A small audio captioner, trained from scratch.
Model: 9.44M parameters, encoder layers 8, decoder width 192, decoder layers 6.
Training: muon at rate 0.022, 13000 steps.
Data: trained on short pieces for a synthesised band: melody, chords, bass and drums, 26041 training examples, 63.9 epochs.
Rows from block 2 of the audio encoder, named by matrix and row number. Rows with one number belong to one attention dimension. Each number is 50 + 12 x the weight over the matrix's rms, rounded and kept within 0 to 99. All counts start at 0.
# q: attention query (encoder.blocks.2.attn.q.weight, 256x256), inputs 128-255
# k: attention key (encoder.blocks.2.attn.k.weight, 256x256), inputs 128-255
q.219:37 50 44 45 69 38 60 58 36 70 54 49 48 27 36 49 54 59 74 59 57 57 48 36 28 32 23 58 48 57 21 47 76 48 59 80 61 63 52 37 66 50 66 54 55 54 50 34 48 56 45 47 41 24 35 36 46 47 26 51 50 50 44 40 38 48 42 48 52 53 58 54 42 32 47 49 28 54 39 46 79 56 39 55 46 64 55 35 56 54 40 44 69 64 42 46 33 50 45 54 54 74 46 60 56 72 61 45 65 44 56 57 54 60 46 55 45 48 57 50 69 61 50 49 59 52 56 41
k.219:26 47 58 54 38 47 42 50 38 29 54 42 38 72 60 49 71 60 47 68 62 29 61 32 74 49 43 45 42 57 67 59 66 57 43 47 58 64 37 43 40 47 56 52 51 51 48 33 31 62 56 47 17 62 19 66 77 64 51 53 41 41 51 81 70 65 43 67 51 51 34 49 38 63 50 39 50 35 69 52 42 48 48 40 53 50 42 38 68 57 53 52 69 60 47 39 39 33 45 30 62 25 68 54 53 42 35 35 61 30 45 65 69 54 68 52 42 28 36 39 44 58 53 51 77 31 43 45
q.220:61 54 42 49 57 45 57 52 41 38 13 33 55 41 45 42 53 58 54 44 56 53 37 62 33 50 39 64 38 66 20 27 62 63 50 55 47 64 53 33 42 37 52 49 37 44 53 49 33 57 37 47 54 37 69 48 32 51 49 31 62 39 59 40 40 56 68 44 64 42 46 45 50 31 45 53 63 62 44 55 56 72 48 58 29 37 51 40 61 52 57 49 56 42 65 47 42 58 67 43 37 59 58 50 43 44 51 78 69 65 50 51 43 55 42 46 50 74 45 51 40 62 41 74 59 43 66 45
k.220:22 61 55 52 69 48 49 39 56 61 27 25 72 62 44 44 50 49 62 58 68 53 62 57 65 74 22 68 57 60 28 52 54 63 60 56 50 52 50 52 39 63 51 54 57 37 49 34 53 69 61 45 31 63 44 63 14 53 30 65 48 25 62 49 38 57 53 44 36 38 46 27 69 67 48 49 57 42 45 68 54 17 62 40 51 35 65 46 41 77 56 30 38 56 55 37 63 28 41 44 49 52 47 63 44 52 50 66 37 56 43 45 40 57 54 36 58 41 40 40 52 49 68 25 53 44 39 48
q.221:57 57 32 33 36 48 48 36 44 55 48 57 38 57 62 61 51 35 77 56 58 26 26 67 36 65 61 61 54 60 22 55 48 60 52 39 34 51 79 47 34 42 55 69 50 51 66 35 59 58 53 54 44 26 69 52 56 64 39 34 43 53 48 54 57 56 56 48 47 36 45 49 56 40 52 40 60 31 49 51 23 49 51 61 50 33 43 64 38 44 59 45 35 56 36 55 71 49 34 44 55 63 48 41 67 41 53 53 62 47 55 42 45 40 51 50 65 42 62 50 34 61 56 45 47 45 46 50
k.221:52 51 55 56 65 31 51 30 65 40 58 48 50 61 12 51 44 67 63 54 37 66 76 50 39 51 55 83 51 36 56 38 62 59 73 54 52 47 46 35 63 46 45 17 52 53 66 67 35 68 63 33 32 30 41 48 53 36 53 44 72 73 51 55 51 41 38 37 44 42 39 66 25 43 53 44 45 29 51 57 47 50 43 54 51 45 55 66 59 43 41 42 45 43 40 40 82 77 40 55 26 67 39 44 67 57 50 52 38 47 60 18 29 40 47 62 62 66 41 63 44 54 46 23 43 67 32 33
q.222:41 46 68 47 65 53 36 46 30 49 24 41 50 60 57 35 53 56 45 52 39 55 62 51 57 09 46 57 60 66 38 49 43 53 35 64 52 44 22 61 50 63 66 48 58 53 56 79 61 41 41 58 40 49 49 22 50 54 35 70 42 39 54 51 49 71 69 49 72 47 58 51 27 56 58 60 61 71 70 25 58 60 76 41 67 67 54 39 43 23 57 68 32 47 12 42 55 18 75 51 54 46 38 63 50 55 64 55 42 38 51 59 54 41 51 67 30 44 49 63 53 59 51 53 64 57 42 57
k.222:33 58 53 40 30 75 21 48 56 33 34 34 76 46 60 41 34 33 67 47 49 28 64 69 45 50 36 49 30 51 46 44 54 47 54 50 70 67 44 60 39 60 41 43 46 47 31 47 44 47 48 67 54 70 41 44 52 38 50 46 46 50 51 46 39 37 62 48 73 70 40 25 27 52 43 53 42 49 41 47 52 72 65 42 39 61 38 55 30 68 51 72 71 48 60 43 49 59 47 53 37 46 58 54 54 54 81 47 42 62 45 72 51 52 44 35 41 42 67 44 40 63 42 43 35 30 55 69
q.223:44 52 38 53 33 81 68 55 51 61 56 53 42 55 57 43 57 49 15 57 40 60 62 57 41 60 63 45 47 55 61 48 41 66 38 61 46 62 22 69 44 57 49 39 55 31 42 56 57 50 76 55 53 54 13 49 64 52 42 40 68 43 62 57 79 65 73 50 55 53 44 33 57 61 31 34 48 46 43 57 61 60 36 66 48 32 86 60 52 45 33 26 62 37 40 45 53 48 38 46 75 49 54 38 73 69 39 50 25 34 66 58 56 58 45 58 70 69 42 51 43 46 37 63 51 59 67 37
k.223:60 48 47 43 51 35 36 65 55 14 56 59 62 49 34 52 69 47 53 37 49 54 53 54 54 27 54 17 57 40 17 50 46 67 67 53 45 45 46 52 46 31 46 38 38 50 23 48 59 49 33 47 53 48 58 27 52 61 50 51 33 45 69 48 51 54 63 26 59 36 53 58 58 57 32 49 62 55 50 61 62 38 65 48 51 51 43 44 38 57 63 30 55 53 43 73 19 42 52 52 47 26 65 56 74 52 49 59 59 61 44 46 49 59 51 61 52 61 49 54 68 43 68 56 51 18 80 36
q.224:51 47 38 37 64 58 40 43 32 52 37 62 37 24 32 24 53 56 58 55 60 26 52 62 51 59 70 50 43 57 33 37 77 52 45 72 64 42 48 52 28 56 65 33 52 62 66 54 49 41 43 70 59 26 46 49 51 48 39 32 46 40 70 48 36 42 33 49 36 47 42 34 34 48 64 68 54 45 38 50 60 46 49 43 22 31 53 64 63 59 58 52 55 48 43 77 48 49 49 58 51 47 54 60 46 44 50 49 53 26 76 38 21 72 34 55 52 43 60 52 49 64 41 40 35 42 70 46
k.224:48 56 52 54 52 47 35 37 60 32 52 49 33 61 71 55 62 38 64 51 41 47 72 39 29 80 37 58 74 68 33 61 50 40 51 24 77 60 53 51 52 63 44 60 37 65 55 48 61 75 64 51 45 55 54 45 41 57 34 58 36 62 54 46 54 47 56 63 50 42 40 40 46 48 31 54 35 60 39 73 56 45 49 29 49 35 55 49 69 26 42 43 55 66 68 44 69 49 64 66 42 48 50 65 57 38 58 60 48 37 63 39 35 40 64 58 51 28 54 20 43 46 46 43 59 49 26 35
q.225:35 47 50 63 53 31 43 40 53 46 60 57 59 58 73 61 66 61 22 46 23 47 37 45 67 26 48 49 54 61 39 42 53 47 51 21 57 41 55 68 60 32 35 50 60 44 65 56 61 41 53 47 70 56 63 48 41 39 50 54 65 58 44 42 60 59 26 49 57 49 46 49 69 42 59 41 42 22 30 53 54 46 52 50 56 43 45 35 47 32 72 47 51 45 39 65 39 48 36 53 61 52 37 63 48 55 30 51 20 41 34 38 68 44 30 41 50 50 60 42 50 38 34 63 29 42 70 62
k.225:41 56 70 51 24 60 63 49 35 52 51 51 69 34 59 47 56 27 37 47 48 39 56 44 56 23 38 53 28 51 47 44 46 54 62 41 56 45 40 47 40 64 35 70 49 78 51 55 59 60 24 20 60 19 55 44 53 37 59 66 54 41 63 37 39 25 67 68 62 56 64 51 63 44 64 45 36 51 50 50 54 58 42 67 51 58 55 39 61 64 47 41 31 55 71 59 52 71 74 37 44 68 36 48 76 37 73 44 54 27 55 68 66 51 57 28 46 74 47 63 42 34 52 68 44 72 54 55
q.226:63 54 57 46 71 40 41 35 43 60 66 55 47 45 48 54 62 37 53 44 46 54 62 38 49 72 31 52 58 35 49 40 36 41 48 49 48 59 51 45 63 43 75 37 87 34 61 58 51 53 47 33 47 48 55 55 60 56 53 58 42 46 52 68 40 41 62 49 54 53 55 51 50 34 46 45 36 64 51 66 66 50 48 55 54 67 49 50 44 56 14 56 36 45 71 57 44 56 54 62 67 49 59 40 53 54 35 50 35 36 60 57 54 63 40 50 71 54 53 46 35 50 45 38 52 37 33 63
k.226:17 57 42 27 61 31 51 71 47 59 45 56 49 47 57 50 47 49 07 62 42 47 58 27 40 27 34 39 28 49 34 37 46 53 44 75 60 43 59 39 54 38 32 55 58 41 50 38 53 36 31 38 57 76 72 35 55 39 52 68 51 47 46 55 47 80 36 36 65 59 65 40 28 60 48 54 58 44 51 55 38 38 61 62 62 53 23 58 51 45 42 58 53 70 48 36 45 74 49 54 50 40 47 46 44 47 45 39 38 59 46 60 57 35 58 57 44 59 50 68 46 34 35 58 58 45 55 66
q.227:49 45 35 59 44 40 45 47 60 59 58 42 41 50 61 48 49 51 77 33 55 51 48 46 55 50 50 61 72 50 31 28 68 44 47 46 48 69 34 34 61 46 69 57 55 43 45 32 58 65 65 38 35 46 41 61 25 50 40 56 44 61 49 41 30 46 35 39 54 55 53 61 50 51 38 54 20 46 45 55 79 47 39 49 57 45 40 48 53 58 13 51 33 44 65 39 42 43 56 31 52 55 51 50 56 44 53 42 68 75 65 60 52 47 44 67 42 54 46 31 65 45 58 54 76 60 36 51
k.227:56 40 38 47 57 53 50 48 55 39 47 57 43 58 64 53 52 40 38 52 64 46 38 42 61 65 36 55 84 48 86 44 69 63 49 60 53 43 55 48 52 62 56 53 48 47 60 42 31 64 34 51 41 56 46 52 57 67 66 53 46 75 48 83 78 61 56 34 51 71 31 49 63 70 39 54 55 27 36 52 45 46 74 71 67 72 53 51 42 46 44 36 60 57 35 44 52 60 36 36 53 54 42 64 40 51 32 44 34 46 74 49 54 63 63 73 41 46 44 58 44 67 52 54 73 62 31 53
q.228:43 34 55 29 55 55 46 46 66 42 72 64 54 48 50 71 58 43 38 66 54 68 53 49 44 28 43 64 58 61 51 28 46 45 64 51 47 30 59 40 47 60 66 42 74 58 65 68 54 44 78 57 45 48 38 50 40 38 53 42 41 59 66 54 52 36 59 63 53 48 62 61 42 68 62 67 55 40 53 22 40 57 45 47 36 51 40 63 45 42 56 39 60 37 51 50 53 58 66 54 43 61 35 56 61 50 49 42 45 62 37 59 49 37 54 46 53 48 53 51 55 52 43 45 29 54 50 43
k.228:55 62 48 44 68 69 64 43 63 51 58 55 59 41 15 51 49 47 31 47 41 53 66 46 61 50 60 61 56 50 37 42 56 62 35 50 53 56 49 46 42 71 58 32 49 62 35 45 32 42 41 53 44 40 49 46 73 53 52 47 48 39 81 42 32 41 54 47 64 56 35 60 56 29 28 55 64 48 40 57 43 52 61 40 50 48 78 62 51 52 31 54 50 41 49 38 50 63 60 59 67 56 42 39 66 56 64 57 40 51 60 55 64 42 49 55 46 42 47 41 51 48 47 77 57 61 41 47
q.229:37 51 62 47 53 30 53 48 49 66 82 67 41 51 47 29 47 41 51 26 47 39 46 59 65 40 34 65 50 42 55 67 51 45 38 46 56 31 50 54 51 63 32 61 29 86 61 58 71 60 33 40 89 51 53 48 50 39 52 22 50 54 45 47 37 33 29 13 62 33 23 32 58 33 45 41 43 54 65 40 55 46 44 60 62 40 63 40 68 55 58 66 38 33 63 52 58 48 39 47 48 53 48 59 36 43 58 41 27 22 57 38 62 49 60 49 47 60 63 57 63 52 41 40 53 41 31 47
k.229:37 16 35 50 59 67 41 29 37 38 68 35 62 51 50 50 53 60 64 44 44 68 23 75 44 65 33 45 50 51 68 48 57 32 39 56 50 43 48 49 51 65 59 46 61 45 51 49 69 63 66 49 32 50 63 48 44 61 61 46 39 41 56 36 52 46 65 64 43 57 60 69 35 49 70 36 29 32 41 64 51 55 66 70 57 64 54 46 42 62 59 43 31 72 37 44 31 45 60 32 44 50 40 65 61 45 39 39 40 78 61 76 32 41 52 65 61 69 49 29 61 43 42 36 34 39 35 43
q.230:42 43 56 63 47 54 54 69 51 27 55 50 43 48 31 56 68 43 70 56 55 34 22 52 22 64 56 59 41 66 24 69 39 36 63 37 40 55 63 50 58 57 40 60 43 21 43 71 53 44 56 58 65 63 39 56 68 59 29 48 49 61 44 68 43 31 32 54 73 59 48 33 57 38 53 41 42 37 60 41 38 59 41 62 48 53 73 63 56 57 54 48 55 52 36 58 63 35 26 50 32 52 55 42 60 58 42 44 52 57 53 36 59 45 60 45 45 46 50 61 65 52 43 53 48 44 40 62
k.230:41 60 72 57 61 74 37 42 40 32 54 48 44 47 60 45 62 63 28 41 61 55 50 42 66 38 52 52 62 44 52 63 41 56 23 46 52 59 29 45 41 37 47 67 33 68 45 58 59 51 53 51 33 47 42 53 49 45 45 44 58 53 62 33 43 53 54 51 56 36 46 47 53 50 57 57 44 53 44 57 47 71 39 43 40 38 55 37 61 40 51 66 64 66 61 49 78 48 58 50 49 52 57 45 38 55 50 29 52 48 43 62 48 61 26 45 43 34 43 54 53 47 26 44 46 42 38 56
q.231:49 75 44 49 49 57 63 53 32 48 52 56 50 60 49 53 54 38 30 43 50 57 52 47 33 80 70 68 54 36 45 66 37 53 62 48 61 46 44 34 30 15 45 51 32 57 52 45 57 65 60 50 61 39 38 66 61 47 39 35 49 53 77 36 58 49 52 35 59 85 64 23 52 71 40 53 51 31 69 63 39 42 34 55 48 28 57 48 64 74 69 46 68 56 48 55 68 55 42 54 49 54 38 38 69 53 54 69 33 32 16 55 61 53 37 63 40 71 61 45 54 39 49 47 56 44 77 40
k.231:48 64 51 51 48 37 73 40 22 43 46 46 50 83 28 37 75 68 70 22 22 34 49 42 41 33 61 44 69 30 50 41 45 59 61 54 34 43 57 32 54 63 35 38 60 51 49 74 64 63 47 69 49 25 59 49 68 60 52 52 42 58 57 63 62 66 47 46 45 42 58 45 43 35 77 62 41 70 65 55 58 44 65 54 50 49 68 45 64 46 36 54 78 36 36 59 62 50 39 32 44 53 63 38 69 38 51 36 69 44 35 64 36 42 50 49 35 35 57 77 43 12 62 26 54 37 46 41